config.yaml
n_mels: 64
input: "log_mel"
inner_norm: false
slots_per_expert: 1
shared_expert: false
patch_size: [4, 4]
beta1: 0.85
beta2: 0.98
eps: 1e-10
alpha: 4
max_grad_norm: 3.0
sam_rho: 0.05
decay_fraction: 0.3
Rows from block 5 of a small multi-label audio tagger, named by matrix and row number. Rows with one number within an expert belong to one neuron, the router's apart. Each number is 200 + 30 x the weight over its row's rms, rounded and kept within 0 to 999. All counts start at 0.
Before each expert's rows are labels from the 100 clips, of 14848, where the router gives the expert most weight on average: "top examples" is what is common among them. Only what is clearly more common there than usual is listed. The data: tunes sung on syllables by a formant synthesiser. In brackets: how many of the 100.
# router: slot weights (model.blocks.5.mlp.router.weight, 8x192), inputs 0-95
# up: expert up (model.blocks.5.mlp.up, 8x192x192), inputs 0-95
# down: expert down (model.blocks.5.mlp.down, 8x192x192, transposed), outputs 0-95

# expert 4
top examples: quiet level (90); white noise (56)
router.4,164,211,220,156,215,195,198,227,157,144,194,212,257,250,201,183,195,212,224,178,170,199,206,216,133,227,225,218,183,226,170,217,198,214,185,238,207,176,158,181,190,200,210,232,263,188,222,173,166,189,193,184,230,190,166,226,211,213,156,192,159,201,234,220,176,208,224,140,205,209,191,214,233,255,127,234,235,166,189,157,233,177,202,225,214,224,191,275,234,215,192,227,205,219,222,194
up.3,187,180,247,178,209,224,202,217,193,191,186,189,262,222,194,205,206,205,221,224,195,205,212,139,225,235,218,187,207,252,202,202,191,220,192,277,179,177,211,200,203,178,202,241,233,186,203,197,249,189,184,199,222,194,182,216,204,144,153,199,187,215,199,203,175,214,186,213,177,171,217,203,178,241,14,223,208,199,207,178,204,225,203,184,207,206,183,239,218,218,208,267,202,200,205,184
down.3,207,219,250,222,203,175,193,213,198,157,166,185,181,177,205,197,213,181,238,194,187,198,213,205,186,201,205,175,204,218,197,205,238,191,170,181,172,176,185,218,179,152,187,205,158,204,174,201,190,213,180,205,228,211,134,157,190,161,193,225,225,207,198,179,245,211,187,183,173,195,261,189,230,196,207,191,192,179,136,180,198,178,209,121,210,134,210,191,194,191,194,215,167,273,226,234
up.4,190,274,187,205,190,153,212,174,195,201,211,210,196,183,199,189,193,194,146,180,205,183,197,176,159,204,197,174,181,187,193,186,181,176,221,103,262,212,176,253,166,244,179,144,177,204,208,215,140,178,246,223,197,191,206,219,200,231,212,198,206,210,218,187,222,184,198,147,210,270,137,193,234,211,267,195,214,189,185,167,174,193,236,214,192,223,227,212,189,228,192,195,222,193,188,216
down.4,217,179,186,174,222,210,220,208,162,203,243,231,253,261,197,145,193,221,199,174,164,219,219,204,184,162,172,213,199,220,221,180,178,195,218,211,237,193,207,162,213,248,196,206,235,157,225,159,218,188,174,182,204,180,238,232,178,185,180,160,203,200,209,175,220,212,174,187,191,204,141,238,178,185,213,165,234,201,252,190,189,220,210,237,207,223,181,248,275,210,214,179,240,118,203,199
up.5,220,170,148,223,171,177,116,195,212,159,199,217,149,168,170,185,178,206,175,113,243,308,178,151,194,208,175,173,188,159,225,187,191,198,225,213,206,249,202,222,192,211,189,181,163,222,196,212,238,181,225,230,191,242,211,157,175,209,218,198,215,191,172,177,212,177,166,236,212,233,215,203,178,179,229,183,174,196,187,238,188,216,153,195,209,178,210,166,188,185,223,163,187,179,176,206
down.5,217,192,126,191,242,231,210,216,183,195,232,224,214,229,203,182,173,201,207,151,177,208,206,198,230,240,238,264,228,204,189,190,282,182,233,223,223,169,229,188,235,220,116,178,234,211,308,195,211,156,199,231,182,197,215,231,196,200,236,163,198,177,160,247,177,218,162,161,209,240,197,222,173,159,216,193,196,212,220,203,191,203,154,217,225,231,227,208,198,190,205,162,218,181,261,140

# expert 7
top examples: vowel: /æ/ (54); muffled (low-pass) (50)
router.7,151,255,229,195,223,195,207,187,200,216,176,123,242,202,235,201,185,212,189,178,173,220,250,210,215,166,228,224,202,201,188,200,241,252,224,231,250,207,238,224,191,216,212,206,300,203,176,206,185,209,199,213,201,221,198,183,210,233,152,210,221,226,195,196,181,213,192,243,202,153,187,224,198,203,204,180,199,196,175,158,210,167,232,173,209,246,186,174,189,238,131,188,258,195,183,198
up.4,193,111,231,205,214,210,205,215,177,182,194,207,162,170,190,227,195,239,214,220,186,216,183,178,191,211,189,215,203,190,213,215,202,202,203,259,207,216,187,194,203,164,183,207,148,212,203,206,162,197,190,193,198,63,200,198,192,221,191,190,184,193,121,208,236,238,206,210,188,197,178,253,184,243,77,138,190,192,208,217,177,269,173,171,200,200,181,158,185,184,207,211,198,199,211,197
down.4,200,184,194,130,171,231,224,259,189,201,212,177,182,234,204,179,159,216,158,206,197,226,219,186,165,198,204,215,212,171,249,210,220,182,204,226,206,206,204,203,216,233,146,197,224,184,207,218,146,213,237,218,247,195,146,229,145,249,226,191,196,173,186,192,234,172,204,221,173,239,243,191,181,134,176,170,217,228,203,282,209,212,214,269,189,134,190,217,208,223,165,193,220,224,172,187
up.6,223,226,183,209,203,171,203,164,212,242,171,207,145,178,214,193,185,186,203,167,202,150,225,159,265,227,214,197,173,197,171,252,186,223,208,193,266,119,219,231,178,233,233,218,160,213,220,151,213,215,230,222,192,277,186,213,217,250,227,191,153,187,181,191,231,139,209,185,209,176,186,237,201,188,293,196,230,229,183,183,205,234,237,224,166,204,218,201,214,208,147,212,218,219,183,194
down.6,182,187,267,196,177,250,131,236,208,180,213,181,161,231,206,175,201,207,222,159,211,187,189,201,220,194,195,251,230,247,198,119,257,223,202,203,207,202,194,233,217,208,223,177,229,205,196,204,180,162,218,158,213,183,171,204,180,171,203,159,188,176,232,175,160,198,243,232,161,207,179,166,183,216,142,194,192,195,251,198,180,216,183,254,235,189,171,211,198,194,206,210,189,188,225,209
up.8,221,178,195,194,202,206,190,211,193,175,208,226,205,197,180,203,207,202,224,229,231,203,187,236,221,196,157,163,213,298,209,217,187,91,195,281,192,155,192,175,185,189,228,169,187,210,202,190,203,202,192,200,195,219,227,205,203,201,251,202,196,212,167,192,197,215,190,180,194,226,147,183,218,188,271,278,199,148,204,232,176,251,159,187,183,177,204,222,248,189,250,204,212,202,216,178
down.8,182,223,171,233,186,177,251,196,195,214,151,176,217,136,170,235,214,182,208,170,253,175,214,202,214,185,210,139,190,253,203,207,191,208,168,190,177,211,195,182,237,178,155,182,160,224,234,192,241,235,236,240,217,243,226,208,227,173,209,219,202,212,174,153,152,218,194,173,207,217,242,173,248,139,207,189,259,200,200,192,255,210,224,232,215,211,217,148,221,181,186,260,198,229,222,187

# expert 1
top examples: quiet level (93); vowel: /i/ (39); white noise (38)
router.1,210,251,175,218,208,181,226,213,229,244,210,209,127,229,241,213,193,194,194,222,199,210,181,237,182,185,180,187,146,201,193,265,166,174,223,203,195,238,195,193,209,177,237,203,237,198,168,228,172,187,187,213,192,216,218,211,199,247,223,228,221,211,186,176,163,228,229,215,177,195,152,203,217,192,170,254,177,265,162,211,186,147,164,180,197,199,177,161,96,213,140,270,237,193,222,201
up.3,168,115,226,228,184,212,148,204,188,114,225,179,258,171,198,199,194,200,210,258,258,173,199,262,182,217,190,213,220,198,178,221,206,147,202,190,154,142,207,191,233,209,217,198,211,188,206,283,182,204,188,183,191,203,169,205,189,147,188,146,222,197,248,196,200,183,181,246,222,177,278,227,185,163,296,216,189,167,215,194,191,238,208,174,166,196,202,163,273,201,241,207,214,200,204,217
down.3,239,211,183,188,157,206,208,150,206,180,153,213,165,189,161,187,194,169,244,194,165,237,226,225,176,183,205,232,218,247,204,225,225,194,185,205,219,174,178,263,217,193,214,208,171,274,200,179,234,169,186,271,159,234,294,175,212,157,203,204,206,213,201,235,238,202,203,188,197,194,182,219,194,213,255,199,170,160,221,173,165,226,226,147,171,154,174,182,142,159,232,225,166,244,218,195
up.4,222,79,171,229,188,183,207,232,142,133,174,191,240,185,185,214,194,220,203,212,192,299,179,134,194,268,218,211,218,186,208,209,220,203,186,196,195,138,199,181,219,211,191,222,170,148,197,130,210,205,183,174,181,211,188,178,189,156,193,172,172,187,204,220,226,189,219,240,195,277,209,216,198,211,241,179,215,144,173,159,222,217,250,168,249,215,216,244,253,205,221,238,158,216,184,199
down.4,206,186,210,188,250,197,223,217,178,166,175,224,193,245,190,196,207,172,201,198,227,221,189,239,230,242,156,173,243,143,196,195,214,189,187,233,216,182,229,228,219,229,198,205,273,197,144,234,200,248,173,229,210,193,200,210,185,235,217,213,166,171,201,184,138,216,282,157,182,210,243,187,182,263,195,169,240,225,179,250,200,202,212,239,202,173,194,222,216,218,184,212,216,138,304,196
up.5,198,113,184,216,185,187,211,201,210,133,201,248,207,195,209,203,210,211,173,170,171,206,206,140,128,189,118,189,210,247,202,181,190,187,206,175,226,234,201,161,189,165,156,175,219,219,204,247,207,175,183,226,214,313,207,166,207,217,269,200,210,209,148,192,230,197,196,210,203,205,221,198,217,193,182,172,202,180,184,199,172,176,178,196,210,198,213,216,227,218,212,177,238,215,204,210
down.5,216,178,227,205,134,183,229,176,150,235,187,196,246,193,215,163,205,191,186,203,226,240,206,165,196,183,272,200,204,267,226,248,147,211,177,202,213,218,200,200,192,205,228,143,252,165,148,168,175,122,247,230,188,237,201,136,219,254,171,192,213,185,213,166,158,222,197,217,200,201,177,157,185,192,192,185,242,171,166,219,194,245,237,204,193,189,181,223,214,224,191,186,195,209,221,213

# expert 3
top examples: reverberation (78); quiet level (68); vowel: /i/ (61); vowel: /e/ (38)
router.3,221,239,164,226,175,161,180,158,217,239,223,216,182,131,213,225,198,254,172,175,204,187,234,155,198,136,198,182,239,202,225,228,222,184,216,142,162,163,183,215,239,154,165,163,194,182,196,245,192,181,179,179,151,253,262,209,187,196,228,226,205,196,209,170,229,183,194,191,221,181,168,159,192,175,269,217,168,211,204,189,181,211,214,184,222,143,205,174,160,131,219,200,140,170,211,223
up.4,181,137,210,128,227,196,193,224,176,134,209,195,289,266,229,178,196,182,208,229,199,175,154,273,281,166,211,196,201,155,178,191,178,219,215,195,183,311,210,203,218,223,222,215,262,161,171,202,220,216,190,175,238,159,176,195,187,155,161,193,213,148,182,201,169,219,207,225,192,159,234,207,190,204,143,212,225,184,212,194,231,195,194,191,231,228,174,180,194,259,199,201,224,185,196,190
down.4,208,192,195,202,233,227,209,194,160,189,252,230,213,310,207,117,171,222,214,192,129,200,224,171,205,160,219,228,173,221,209,186,187,183,192,180,242,196,256,190,220,242,207,185,218,194,211,173,170,163,169,210,208,212,233,248,196,197,195,178,206,194,198,181,287,215,148,190,207,192,191,221,126,200,208,201,186,188,241,119,207,205,210,158,206,251,184,225,197,168,191,203,215,126,226,209
up.5,206,197,207,190,210,273,192,226,154,301,201,190,278,236,223,225,196,197,212,217,186,189,196,214,273,77,251,221,186,192,204,191,234,215,210,202,152,240,190,230,247,159,219,270,291,183,189,125,174,217,178,170,224,178,185,212,171,208,167,206,202,214,203,193,153,205,209,237,191,168,182,193,193,233,220,168,202,200,223,173,222,214,253,183,192,204,197,193,242,205,202,205,168,218,214,162
down.5,215,178,219,150,241,295,158,189,190,208,260,271,207,266,186,134,125,204,202,213,196,219,197,200,192,206,172,238,236,197,206,184,196,211,234,210,207,186,210,189,206,217,182,193,227,214,154,202,181,181,163,215,212,194,209,184,178,197,176,160,198,158,222,206,269,155,219,244,231,206,173,251,157,202,150,183,196,175,229,251,189,197,233,207,201,211,125,241,214,247,194,190,216,171,207,212
up.8,190,171,228,125,237,217,182,216,198,193,193,176,269,238,223,200,204,190,242,227,197,172,200,214,212,149,212,215,233,219,271,230,203,195,194,232,198,284,194,201,195,202,232,246,226,189,187,141,134,180,182,193,262,156,175,210,237,175,159,200,173,188,215,220,189,186,190,207,189,173,152,210,179,212,227,191,193,190,207,218,215,207,195,191,186,236,190,214,184,220,208,195,224,207,212,174
down.8,191,211,179,230,256,212,219,182,161,182,229,262,209,232,231,158,180,219,187,160,210,173,243,189,203,165,205,224,152,259,197,176,226,177,190,192,239,194,251,187,245,199,190,224,255,194,241,167,194,183,202,167,170,208,208,247,234,221,206,191,203,194,175,216,163,210,194,182,187,221,205,216,151,148,215,225,210,193,231,157,205,211,204,214,197,251,205,166,209,161,247,170,228,117,145,217